Rows from block 4 of a small image classifier, named by matrix and row number. Rows with one number belong to one neuron. Each number is 128 + 32 x the weight over its row's rms, rounded and kept within 0 to 255. All counts start at 0. Numbers have three digits each.
Before each neuron's rows are labels from the 100 images, of 14848, where the neuron reaches its highest value: "top examples" is what is common among them. Only what is clearly more common there than usual is listed. The data: made-up road signs on poles.
# fc1: MLP up (model.blocks.4.mlp.fc1.weight, 1536x384), inputs 128-255
# fc2: MLP down (model.blocks.4.mlp.fc2.weight, 384x1536, transposed), outputs 128-255

top examples: orange rim; brown face
fc1.321:164154129121115095113178117158058154103107126183124109099112168120136131077087135133145123106108178142145169143105158124086148143123184122144168141088143108158140139113138160112103159121095106192124143108117153142168119155164145137145194165144138025174140143143211107083126164134106141145126190116157125128110141112171126073160142154139120122167077136143090098158137144076151114117167
fc2.321:158104125150079142104100100130171092150125173109143121182111138163137122183145160147121115135118121166143081109096106124122168080094147127092092154133157101151161116156144102143098093104123155127053150158090110097099162106142123172079105140084131163124155019100079145081140128092094151114097117104087160115108126116151142164196117083075077154156190161085157078113109083139126162116181

top examples: brown rim; black rim
fc1.462:187172144099133140148136104154086129154164114128125143144092120112146071188091084069125103122092100120118080172081158123091110101127135120126170115155141095157025090142208148144127132142149141146105089161158142177101135133103157132148152101166173147082155147117116068138092104170139135092168128130132094138111116142130123144156097125130108075127134121105163083095142121105107144104143
fc2.462:052104205167150147122146188120139129096144120074179099091109090172111144129095127093120126119168148107094119144177124172102148097084124092182153176135081132144102065118171181091146158083140137142140198188112105124142139142132115145067133136104096107097133119162079173084087070124071148172151159126073127139147117124106112135127139114089105135099142132170097164126130098079100131165129

top examples: white rim
fc1.324:084166093128158074163173155109112107078127118160127127095130156108114181169104174141121150084156175146141154149162093182122123109129086110093143081148091145087126095107117157183108106155175154132155197107120129090133066141092150094080143132120138133104139107108140104108160136087143175105082174167172107215166081101134135104192149123141162194050167110083116141129183197127138075120150
fc2.324:136072120187104093109083112130165127182117152087131139136119155159132071079145124130104094153118134113168094075106184118142123174176150116170114214106077138158122191075113094103158157120143105170122062109141089136182165142124164139096194124125074142118098110138201125127138103153132106155104138132082156116149150142119142066127078132106125133140127118105124150136050113114119129144174

top examples: teal face; grey rim
fc1.84:170167103118079104154195165141116093105111096113122098105085095097158122140156111082129082107131173125107118161129138129102133103135135179088169195132094147129135097136119134079138155141167156169143131104102174117176112070103093105078110147157154105116112111079126131126109141132140107093194146150148117118161150133163133106164118096135149150079156137188122044143126141127208112078240
fc2.84:146101128074147117113088158098100129130085180066101143126076123159083103100087191078157128071071109145192130133191079129079162135125076151162126121091096159117155131129176092161073120181153133128168119136081148100107115124169116138136124206118144114118137147112143162110132088148143130154122173113086103152141123101152111145169199135147159102164101115121132153062170132137119102160172

top examples: yellow rim; yellow face
fc1.536:155123099092134148084150178124098194084133165178145129152162145078108193117175127123109160133101136091123159055149087126133122104097055112111112186109122109143142126141114119154101126075112157186101138161102121132109165164092109162146123163144145181150117080109099161098111118133150097131142111147108105136160114084140152137147108111120095067179111118106093129112160125110048072107128
fc2.536:132109176100119074093066129090113171157120109068110138130149082103119124130020131171140135143131152172119095095172083134159119133143131126175142211114135145077079145164144156127100105163122155096165135117132125130166101145107133118120136159116113202122207131100151192075084119142124126101119166171123094159170067113084124133139090149140110163113141161154099142090102080046118095143180

top examples: orange rim
fc1.96:117120161092220192120076109105111180079172104171093098141103160101103128117145085168158122111120129122127108128106100129123116100130141109192139129134159099145103130102102116110116114080120174095124199165105116131162138105160120201113124156160121139133140037129083100079152165125105128098145135134181141068110138109146144118071119062164090087211108121142082143098142166126135151105174
fc2.96:118119094124174167128166166097110122168161080162136117148132111132119177131154153139151074120117124159154128136103078081181087123124115147168079113073146153120148092129145105094096156073178120079127144132079114133149155106103143176152116197106185137164132101132072128134170108113128134121141126165096054147155185115145155154176109114168129155160172099087144134159134114149151089131107

top examples: white rim
fc1.313:063151147098126123106083119156162128134144109143167199151129094119123108136136132186117130167176130121105109124145138131130166118122080115097157187152082099118123142106161165106125102173076115067062164136145079160104198089136131142118114116138147136057140137125056108141193112184093121107141138144156127110181154129148133123175189107163115205085147158172133103138089129082112137082136
fc2.313:125136082138071093101110193137067157141110157068115118081154164152059145141123129093116164115105111140122159151122094109158099096128090150127160128098147119130142140137095169127180142088183139191245091170173153118149077129113101129139154121148078084149091149118151129110137168089210133182133126078119110121153117152107094148080110109111148097077101117063124133111155132164131087148129

top examples: orange rim; red rim
fc1.493:156109128141109114108132111142155152115096059131096129078126146101107177189123107086078115077174147104133131120093125113123154110129118092106160137049087115107149196155118106125118117127094065203134187164082088147118051117153176126105137148126114144165178035132130168127065079129107161139136123180197116130101098134126185185136160079114130085144112155111136122111125098157131125168112
fc2.493:140103129094103144132116113179130120137123076093118112123195173181208106153112096082121110139125156190119130083151132168156152153111096107124131077143117062170132202137159109170076107136121139147118089087111172190066127174126164158100164073147125113130120127107106087174214167109074085135094127118172185162150163112151113133167183108116117111103134178147130161089137156174108173100116

top examples: white rim; yellow face
fc1.701:135125183056123120119122095118141146120124197097127171093180154142146138065087149200064196089149159082161191179124174120089092100140132129144158143127134051102069155102140110143093167105150144105139100149128147133142144140118129073167107137079133100152133092103115190089151129125110130172178130165142106122151140150149151148050129103092151202098086135187129091144105161072118119149146
fc2.701:152138100178111140114107175125190166195186111111109123133138147131047165134106115066175071151151103085096178096170125158136210178128096159152108148141078125138144125127079139178121126132133163165143058073118111171136048119153104127141166083087073053104098115118072136126105143110132056104104102090123112126158137117190118104153176116114077136150137124149176146154112104161129099088164

top examples: yellow face
fc1.532:154143121165129043105134113205124124120083153154130113138092187127152103120205200091091124173074117103119075174158176124079124130141105058168115137125128132123178195139109150130183129158168111078112141143163136152093121078139195106133083138139091095122181076051160093142129114056157077203123106090124172071138120084099100064122148179093131140114105127096087106117194115090148147181117
fc2.532:150136125188140207188145126111077122136152071159161127154146100177107125130082080077141098151149074142119149194125070132163089142151145156109144122138121097163117102124078081094133137091076115129217130084162118066178140126113073143135084143095103150101074167177127123135083160186122135093081114168151092159121170142086141162151123092131131146140139151086148173169054149166123081131142

top examples: yellow face
fc1.115:112126165146129143122142142125101179059099160147090112147134146137136108111125107118166094163130061140141137110133120137166095122158196100206165161126101130143166088153116095097098100127165156185147172117132079158098072142115179150054184121146085137166157137176119090138144139079131103160134183153101118097119119178116202124161147113163144169181163181120122118132122140173168105113097
fc2.115:131169115120108122095069154098134089155119103113126087137141146151123150115149117136110130106133161141158122198146113158091163140114094141066059127126127126126063150144117182138105082121153164129043068102182125078085100101131072116061080130076160122113113153094113168129148119186119087129137037126176143168156109159073148146151105145178155119161087135126141134141179138076154133079121

top examples: yellow rim; purple face
fc1.74:174121063148089169101161171118113161135134117154168133152122119137084071105050150115098117169154102108143122166161088156093084179089163123110121154141076126087079099150146124124234121096092142131115149154107135120119109068127055150145139203178155074168098101139096112116119108130106145106121111120110091155111099128114140143128125135133164124111112122110094119088167138134163129147144
fc2.74:110137188130133140138093106164127145127112153122121149103100146175160157134146173126137107097062095168085100085064155137139153168112129158103114065159153165147163125124160139121064168135188089110094124100111142129148127187132128126148107050125118067141118143150152039191156145111170135139102151109129144112117132119162116150123166093145095112129072126154187134114115153151162123097126

top examples: yellow rim; purple face
fc1.607:111177153114139146101200161160076149116075133118077178052168115095127083091169104106168162114178125154124048142115074096160079127170090099135138078095105095122158100132092097155123078138088136107102163176106130176087112116103128180098143172201099114127169114078067170106185156164162124122161113180134174147141097101150134195157127150131127143132072081141091104088134161165079126086106
fc2.607:170163167158049133124135100103106140110136145142170126139166087099099109102129075099143112121108185134140175148139083086107087144132159107168140137110077127106076181114164136115107153088128110139117128097131203157112209147119124165121134143091201161113157076111157099143085160155127070134099109158069132093155094130099143115123123146167110162156072092078144138116139055108085136168146

top examples: grey rim; teal face
fc1.638:115192147116107118128151145133082138153140099116136114142145146106092125118157129106121157123174168130119140171137144114169185145137147166124110172162154159106144141084131168119022117148069163107143153136088121143144154139108126046116175123117137122079187159089122061152129138145109047185180160094143148098137135102083112131105158157133134148129145171152163117141089109029107123095142
fc2.638:167084160087159100129130177156132075086109147151116130139136142182169139104146187148094102167116128200143113103151089178135158098095104139118104114135157183192158067110167108171193178186166105165112097090183086059096109149138140183083146133137138112120105085071059180173153126136114146126102092179172086103129154132145113192148090097123120148053127142114130079107117131172146191163171

top examples: brown rim; purple face
fc1.123:124124151130141135098103152138129167176213152132186117132119121137103096144107158117144140129135139134159091091076103110124078112097121093125134130184103126084083072169154157067104128100199153087170189124132082159148156133111125120152127150138135155083130101139092142118124125163119116155094149150202165118138133120046103137076128093225177128080133101088104155175078147135181126104135
fc2.123:121137158045171127110105152064070131118105101081125105078093103128138111103140075115151135151099137111152108152106176123163142114126100169047135163101158118138164117143175125098143141146138087097183159117196128143137130086083164162044166027147123107141151129198108121156139158085159142116088125155166106169119151093155143112110091117119105160166118063123128150121138108122095149127088

top examples: white rim
fc1.142:134153129141152110053104156129113180201125123094179122183178142180135107122114174122113190134093149053122116128105096166069152138125112102141138148090099101095110148108103168128097155071128150040137166107147152092129115177098124172169128144140176069089099120147073146132114174184098108106115124070145136113131154084183083175149187085094157067172158166150164102119091149085088145122160
fc2.142:122111103132085108135116126148124114133175133165106103107098143093085158148128103139116159160172163111131151166133131147160126150106096125073182057172166134120150095103104153129123136107088159118189104120093140143110068111092145034135124126139084102160130174166104106123154085105138116135166084150139123126113134100110163116138120091119075143136048118112111106158092110163162124129093

top examples: yellow rim; black rim; purple face
fc1.492:118139102151085120083151100115132096095108093121144140125091087091156137137124165094154103160122112092156124190118096148117120121101165126155085128130133109152096076135177098106172162102109075170114138114100151120160158098139084138103164142075079159181156115116093102131123113137150127103191152143182118162119110093090089113116038134186132137167142088132084122165123109101117122114140
fc2.492:133095071105105159091105163129131110166143151108155052123130075153139105116132100099175173091134119165088111073071116168128158120141095154190131209224086153108129163135105172134117061139111128154127088109146149169127111053205130121124098108086126255083112131123121101151071088113128108116091108156160162121139084116144145168101121105119123126129081084095130155113187140131124110193110

top examples: teal face
fc1.555:110161123121168074120123194167095055139145196130150088098105101144105098115166149086219095164099133104118130118150147143128119161123131089180116185089150193128189126179092130164137202158160173099163133149113134129121146148124127181102143190115102132111105121131104205135110153123131156169109120170105099131102149123103120202097114130180126142134080116131176105128202170123116171086137
fc2.555:120137138144082168102137119082106126129186103167070139139153140125099116148100136094116107120119114101143154148108129123117090107184057184133138081101107093095108153135143055095123116129110119185173088082144119105153056083090136130115183060114170133079076152147132077080124121106145123107105120081140136138156189117168101098189111136116123117093168171090090113045156140161143118162149

top examples: blue rim; teal rim
fc1.511:103127128154169139105088137104166109063165112155132116099067111151140143139121138108153160151082126116103106180106123105086132104142108130144107091091102111088102158115096064126118091146135136135115138143136192098152120090151087094102114129120037087053157110064048129061111126172096139106157135202115136166139134142139133103121129138149157187138116114047132102117147105146125081146248
fc2.511:153114151039077100118133163095142141133131141085131104140074146185167166152112182081147064098192119137128121074144141107117168189107158161135084151098164157182171129086185143171085072157143108131143169118164152117121102105125132114124113145110144121158139156103071173063103073130140100150160157089125151096154153107054181104179202122145121196058089149132143134130110090161149102134165

top examples: green rim
fc1.409:084125146109152141148076161108147175156148219137059157134126131151169091152143106125094123147172145140131117144094116117123126095149134113177132145104185163103169143150152118182124122149138150132124146070165100083132169110170126089159090123088091150105122074078074149073174138108161099160152154162146157118105154097162085144199184141117056181177152178102142096152094148090179179099108
fc2.409:109073107123200095134108172084129135111137087125131125177110099082136155076121123191148097187072109118079142138112134116108110158139142148142157075129122080152124077124080118088124135176141128165159051132075150108153085114118114135097107147126096124095132127146161121105063107160110156146091150115096118139212151154179165111147095042152164115118104133183123170146121117086128118109153

top examples: blue rim
fc1.584:143155141129096151052113088173177167149105181145132140172121120091130126141075144136078124141115133082151081102119153169071104168103106179112144108114143076079130113144182113117110129102101077159187136126126068099178169116072092068162137183137164068143137120185103208067171130173170155120175118169139085115124131102101068120090168185122168134123164102167095071109142148110146151117115
fc2.584:080084152155102176204132117126123096152142115136127167152135116160100116091102178143135113093109115141048157110071105113119162110102159078115105130098098162162122140122128162156129139158116158113055113153109115130113050109105163197132107082127076185099148125090158104183148101071115090131131105019094144172153140064099181133159056083116087066147107155125176169142074161147154138092134

top examples: orange rim
fc1.141:101145098134158108163083091144144157157168131075111137120144206151080117181122144116155137195084133172106176118112146117108127141118153134131093162157097131124121146138067219180097173142093103210166128132131181126116141141190150127135113141159158129130180118181175127166163167095137109149122100108084155140127124114155113184176139120158095080094216153163085168094161175105165097118109
fc2.141:158122136157095134152116133057140111108094153086075132155143083119161090105146119101121126074158144071148129150131121155105130105077083090143154132083168106157140162089211092123051135181174160117021099160113122119147120137157114064144196171085053113143119153098084097134095121153174084154129170143157208168128135130138052106144124144135141157131139135105160062145110180123129151101175

top examples: green rim; teal face
fc1.164:116190118134190160092084121180123106129099064118154150106151184211131138149140158127160127196100150090101084115100109124066084144142118106152092099075164156122121092115201144126101081135089148079192098179192084141152108091185127145101174164189125109082136133087070134104125178146125142101136153169137134073119147170121101173172155051182083186105135131106131150029150099157110149126154
fc2.164:137074103163162126123116120094128089213207080112131147097133144112124169112099165075153126078111141141132117118121139101166129120149147153166162092099145133151196092156153185107134106128198143158092166104137127115111127144096142077133132194177131131122125089145149094127130083141133124116111121121120137170213150085145186077109122140106123093105119123143117103118140075137066119136127

top examples: teal face; brown rim
fc1.63:144106135177155146138148193185117154099140195131198150101140108137127121137153144121157119131106094149094123124098138100077098166083125117109160152130104160150186102136170141133177096113154096148125096126071143114083118163141096095085131143113112078129140092163069140131121101077128105111125132152162173169130215095141129122058143142067148109105100128182136089162086121117144174100098
fc2.63:107107146138133105095167156091144122155082090143105126116082181090152072113119112119162123188108152178143101105154113123091180144132132156162126139144122121141125108166104127173155172131187140135115148127184121159151146120143129069166151124100138118091110147177182146118128166096141160092097141090122201120112121114147113178168133125156153120160158068086121174147164125148121116130099

top examples: green face; red rim; teal face
fc1.754:169141150106085119157150097207158084172056134137120153087160133141144090092149059111124076148046110055136118163168181166120133106125172140095166172161190113106158171148087189169062140153107108130147124167147107115112099129113092059172135163175133124100156162103106102076174119129124042127151137157143146038110084136113079128100115119086147149120153133173143131096107091184144114143161
fc2.754:153126126123167113118087146116101117096167070072137118140046142116095142066139184072150131110131119189145139103147073126116154193127123131155116130168045150180155049071156053097137154159073085098118119098084149143157137128159119177105178133082128128103164116036082127141166142126146141130135155197138052136102129125143152150162175106128149157098092117122101117109186144130146165092193

top examples: teal face; green face
fc1.683:123145157092115113107154157148118147131181132160117164125138160122162166160111121139135134115098117157125125121160154131095113140103080139119046157117144169139150104190073149084057109125143125129100092185132144139133119148117098126122132103097151110174132133099122150122169117084126159162159143151180163083118139129139107216146162151147096075129129092095148109140204119133138174180125
fc2.683:100061097192144111134117102111114106099103115142112169075059087156066126095110118125086145094127166104194141144161123085099124070136171103098182122117070192100095114160147142140107138148129097128136094151114136152156150160109156107131108118091054173062105129109087110078051102148115106126077094130081072202106110121113097039076133121127141202104132191118109152101000068128092084155125

top examples: brown rim
fc1.694:175126118132087113130155078128123117090145108186109092081153170099164124152147102112124114083218128161129169138119152119175147160184072082121178144107135127140152151127112117137129127159099101176115169185055121127147099137164139113148133107125109142145118072092106156110078068094118136180218047155182103176129069122135098097144175157142098138121109076111102107136129106160154096131152
fc2.694:102126106154119098127081138163126140111095127076093108133188143149192138154144115125079094180149105164135115100160148146147072112121162171172062088151151148122127214125095095155149053183164121164170100071112078162135100154132139218084172153140139150119136063119062071097133135132110157112096160155161149106152149119208154091147172106082139126089107166101188120110118146121096120177137

top examples: blue face; orange rim
fc1.8:112114147120119137159112149179126154158156154167052207160133168118138137182132161145076127129127106086186108095150142081149174164202174130127132160093126067132185129107149125116140136177146132153143224087142112138077045162112131140054091147116146086160181153162126190096109151155109151088144090153152112143182106119087087106180101124136117127172131088087199122119099178117095119090169
fc2.8:130141108101118092140125171082118085103102119089168063181178151109128136147095130107153087122124179157113117191179116170105110101126104153141094154142163128114118136151088189168108121084083109133099119129134159154142121136138106084219110166150137151136138120105192114103117069201151035145163155072088136104137088132135152075101115125133118106106154137168107145115161174152128121144084

top examples: yellow rim
fc1.477:124109160092125186131164137147095121167123115129214172136128102140105155114139114140164148098161114182134046064117173072172087149100158090140119106173141106137164183090149176142153116073147118079139094116139141157144135107156142111215133172134162124111132140175075143120129133171109154143116231121133155083140106102133081094113159121147135169125104148074066098071081151115132108124125
fc2.477:140130159106122115113108147130165160105170163145080126121151128150120159158087169120108150166123178112140128070154053164136165140137141123133128098098156167124090127119138129094103120163173133170098073082154142102117173105107120135134104111164112129141156093060169070134097130036173163156051102130148074181142138101116199159097109110142144140124142072180172158127115145126111121098120

top examples: blue face; red rim
fc1.254:090125128121095100076138173147129140185095184106095146091169117099120130132143129131120078150170123095097091175154119117148116104196123135111087196108127146166163102049115124160097149050160164157131120138106142109055120101106147227151109144107121103153123048169132163128146069168150092120123063171129142176116084099133114062169126128106090127110145157068145107154163078184125129095127
fc2.254:133178095149170176106142187140114132113125047146140115159136149133095066143134099096147173099070149186135134096132070086103084140155137149153112099093117115104108118160101157126121123162113113109113194138089161169130094118111129047158150140125132138084164155192136078069129189120134163110130154059122136094157078145093166201117133098126194137134088098129130083109105140111132098157178

top examples: orange rim; yellow face
fc1.29:107151139128174104087151112104127102183061146130149128108120146153068141139117125079096108079159072090156101152138142125064162138100112102135137120132129156142120195212105150105145129136094099180125111087164128077076062039092094156089116187154137145167179120096090169119095171077123170038115156120154140146130125171153159125167143167136182139134150117140092139130156101141106138156138
fc2.29:109048110098133171125151066146119123128166127135062133131132122125131107107112163156181078133139120098103155168175069152170102177080198128126124140111158122128148107127152058104158168117105076136194134155124111142135140124131114115181142161123122084131077103190178096159077122168168125109113136120138147133116132103106183131137106115122123120122160134118106116110140145088156088147132

top examples: grey rim; white rim; pink face
fc1.285:146159101076120116162099114109111089146138136138149128189166129117164089132080090156127156132171123107174119120165172142064179135130112139114092163126180132140094110199161129127137095139106132107098040095191144125137105152121132160104120121124111059074149145134091134175129164057172152150169121152126151108085119136058130070140171193125100146096123128128111122108126087193145093107055
fc2.285:129115156198161139154133128149080165162103125186152140098143121122090092182090094105121151173118139121109135129166121110166065056143097088077185130111064075099166123126057122109161130108165107167164158142148120130143162104197133093114166109101112140097104109132174118107107119198132078127079128160161103151147113162196116151137092123123121078206140157122107144130122150091154116156131

top examples: brown rim
fc1.380:089094176171143120122102157104094146139170084091173098179174114123132138072092161127175168122098147139148111114124120114139170157096142143179141135082112105128095142151107141104135174090130116134117149131111078108150144129132141155175170128135087105087116081128086136130158096178099076155148112142115107070137096143121061131161099146136127157118125139126082100101122173137127120187096
fc2.380:116146095135117157090158086118111131123181130161136089141141040072113095126113160099175141130145108159133171096105160141131066125119144132112130183112134111073190192135103123131121115090086141190115103122213158121151163100173134156156094164173153141098113177169168136131079097120129157145116132171139163127134133131131117109140102152124136097156124118102095151146150162134181111187117

top examples: yellow rim; orange rim
fc1.685:128146141079135120120130096128117185151083164093131112152104200151148130184169113120133157145134174101066175100122153110168065133188134114129159124105122141117148101159088118058161149112131111122150077084079160112132073155119159148126130126153182107150211098122146160114142062110106183054121130141145149129138120102090131091165065162103135099115128130149115113126087110132163111081141
fc2.685:146126133100133126124125164144136085084147094140100099181122124107130157118116124178134087102115109190193074143158122171120179096078123130159122132151146112165060143192159150178076128132099207178086165174069134133129108127160108098143123170126111140140125073124132109138106136115123067166115157139128103061153131113176140146127155102140109109186091156112168187181095087110113165111133

top examples: brown rim
fc1.394:206150113092146137168162194103142113135090144118154113137090124072086125153098136107132204165100084096116103155150108174069144065109122094079154155104134169129180150132096095098132137135147122129085159081233067161110096095117130193117121221107124112112180171114115167197128147083098102127136063149193124145129137137113125112014148169130171130115143119131160172146116129096125140151160
fc2.394:120158094130172126086139065214122064133123103133109094171135129163139090127116130124154127134143122114113122090128124065180136156121170087080164086146069117138115095145189201128141151085124133125178129152059174094119164130106172134137149100158130116130072134130160142059120142144144142111139118116069157158060060098150109132139152132141124123142120135136108084168074133194112180146117

top examples: yellow rim
fc1.552:093157153187140162137120083132161123132114104119097152112098112165108130072143113123125154120138147132098094172093110137124106140111138093138091109143165133142056099134158126133167132119112084093146153117148138133175176097159105091129105135093127097107138099126122116147181116121136121115188160071122163090081206111114147119144139161185133140145177075165105061158072108144194104177104
fc2.552:146089121093126099105124176133144129134162092136175067191117102110144146152095153142163144114107142132148091069146152176104160124095093089188131204194099143060143153150092158081067089099130155153113099168146145167112133104118131111140087109100075188176164096115160043121063101116086101142105146160178122130162103124080149182094120067114094133134052187163146157132173113151119124121199

top examples: green face
fc1.751:176097103102154161125140139172155125138090162151135119160153095153114153111067156123144114138166098096136171126089075149121103129058091128142091122174151140138097172166096140158161094118135079162176080140135180109076073090181175140099143066118165116102134113143131089081089070115067134124106130155163142167129135081104152048117206176090126093091149109102115186135160101142142133133112
fc2.751:140151123212111115158126114162091101138108157106099130101117185128125103164121107149105123095110123170200135069189181094090125163174057140157131134074125100102068098151169123110096157128073135132108109130180051160170163132157114086130158118125147110144114130126122161154134214137148149080094103121181125152120111219155119167120110104130160168138098164130114145087094195108114121178085

top examples: brown rim; purple face
fc1.271:180168095114082141094138204120131097104084121191136203198136129168151088137177104125160116123146156137094143194134128078115182134121137126148115164101125069124096075132159121144187125080140135159170120122132103162184098096113119126124088108116074121139112104166111165105130038107154166170174116165141109153125139101100133089119155058152118165098136065154135177097110094181128150150184
fc2.271:098127068139128082132114160087086098120161140037161104112120007117124128151123134067086108109191171147103139170095149154126142102124134180119081131148133107120138216124097191117134138192144114170097148147126137107128100117186139140103097125140115152155165148077093138125109126083178140155104109139116088115154134141172114162141145144108140147086141089164083160131110086096133141085133

top examples: green rim; purple face; grey rim
fc1.452:126098074123111128146150100143131069191102157131194129083098170178131200120149134144105169112119137175107134129127183070114104104093159152113114165102111100145109138082122206077145112129166106168101105164095147157099172084169162127128133055119118155144126075123135124093109110143130147116126162118080123170112179144114117165141090164091144165114094118129142090108152050158091149141117
fc2.452:146169150123137159083157124091106141153115114174104131150155142100105089126021174172111114111177137119122112124162111111112116134078134156138079140114133101133089089153152137123099154098127129105160178120190146097101120154091134133201107193138089102145109198183138152165120151125112143120055124084112080108148125108087113098093127112099134103200102083151113170182163129142142142156099

top examples: teal rim
fc1.560:102124122107101116111113133076103108151137142125181093111137128176140156118144161131138074115134091129105105112092116129153107141130135112172115165074146172081103129110120094074146144143077118200156112112176071150135160112121136148147036164150055146167134161111088151118059133086127129104183134127133175083134150128148096093123117154130140130083106146077110110101112102144119102147160
fc2.560:164110153150130153083098108174173145095135148106135121117158126117163165123140138067149102124114148213127114139117136101085152100108159128096163097076124097133135073130118125171176111128103180087147156165166131075102097123137121123104132126143099174135124127097152134128184121104105145115131060155135100102153141159169160089060082118132155119117098087067124102124184132099114153133124

top examples: teal face; black rim
fc1.545:123113175106099153148103141103176060138100091096175197094124132123112129109149107161109108133143099154075095129132142120099113108162131145162075154140143138133107107119178181150054133115082188087137108142154083140106119109106166097169174114154107059135149214124176119116114160143129073143166202139210164082115146135094104142100136146144139097111140128075146157083075096186151073132157
fc2.545:112155154120150097162092185128114152147153169076131045123092118149084183154139110120155129110124142101159161125164111110170127147068110104147085156123210157151108112092106129127188114131144100164101166080146128115125134166127097108150085131122177148123107127092094147117126108116172113092130084175111080148158083171099151141139078108140101183083099101115070109114139120092120153140120

top examples: teal rim; triangle sign; blue rim
fc1.221:141124105150124134150071151152115141132084135113050157109156115144111139175047179109122108143157092119111079165129087154137114083116181138161094131126070078066150093145181168100164118127174104142097154124160130113125166159143113107135103136141082134100121106119159158082096122112113132131102146086222153183116115137141155078074116117146177166169140085139098083140083157132143076167186
fc2.221:127152111086158132077125084126134141087138141158175148147156182141069108092151097120116144160118086078130121074111145128180127114152111185046183125163159128096112135124124118144153150116117178100184108128092144197183096170084118159167137132180153143141138100122066118186214141110108177134143110095095105065081133107101120175127129114101089114067115108082130146194110134107147094085047

top examples: orange rim
fc1.412:153118182155112143132091155117141097104159115090171157145123117121147142116113189114098144112114143119169107184056118106089120090088102138111117119117072157128134077113092070121105139095095163130143153100130139167143103149122175195145111109154110125102203071154200169138114181139126166110115155182083133213110159081120111094093125128120196136095125169149138131130109139145083155121186
fc2.412:032147087154098140142116121146154152162147161158138134157121125109090097111138058133111153150155126119077153103171130142203095160124130120160152114112114124149156137126184169160155147153178171177111102186153141118124154119165110073123095105121117150167090170155158138074164100141126069172101106094119127116155092148114127169136156146132140086159131129075111145123114116155169158158060

top examples: yellow face
fc1.107:199139136107113087159092163102143127118106150111135112120187152151102120089137117108130169134139091119145114134085109169109120077120109127111117171174102146185174114067136156161086135096144119113141106107106106097108154167102159110148156142103134069092146144120133124156119110085163109182105163148108171153107122028156113070157157110099170075108141104113159122210166154132075166146165
fc2.107:132136107134126104093132127136092149200157156101083100140160159103106145119125142190087115174156138041112193076165181092127075120112154168124152137084100117084130124138182127127191163126137074180135116118138083153105112121124140147110121063167114174141128208150236087084157152113114162154123108130116103148131147200149124136118082119130164121134138157084109122095084137153120128133062

top examples: blue rim; teal rim; yellow face
fc1.6:167169153143138118152091130127095130150055165133165080121097115096157101124153126093118071061036164171206114092149174176206105100064172130072101047041096170132184103138150087119080137164091099166100144102140100120172137137078150112166170148110151140110210134108144148122124071125094164156147130136146125129107157149079118106041113070163149147095145133127143183137097073111106243116082
fc2.6:070107076159108113123173149174162099108160102090126144149168146152099102104143111156139205157160095124089117114126104131091123152154131088136154158217163146112126098132100120085174118086126181088130166120133171104141183134190117135111097112175072122150066121177129145121155185133094136153104075036126112149174098112113117142184119158098074101143132145146126117141159118129154056093142

top examples: green rim; yellow rim; brown face
fc1.258:114136071064142181136145078114153117150153153128158120118137105104110188084169115138159147085134117144140155123155095103194146152138155134133110181117128126147121143141089121188046217118076139108103141181105086155183120136170096116145129134114192109093120117100146079118147156122174097142103126108079138071152093159164115137158159102140079192111124133143112069037145139124142146103152
fc2.258:120160169076148061168160159167128168100103163135139109088068174079140094097174103145111118149134166119121124105129108134091157127118077147121108134157130105125148108166121147092133129156129125092126163066119159110054148149136156162140150133088139075138097118116102116133147124077117120142117100082133130108110176079133236127090079112146090129133051097123155112129145090134141160109121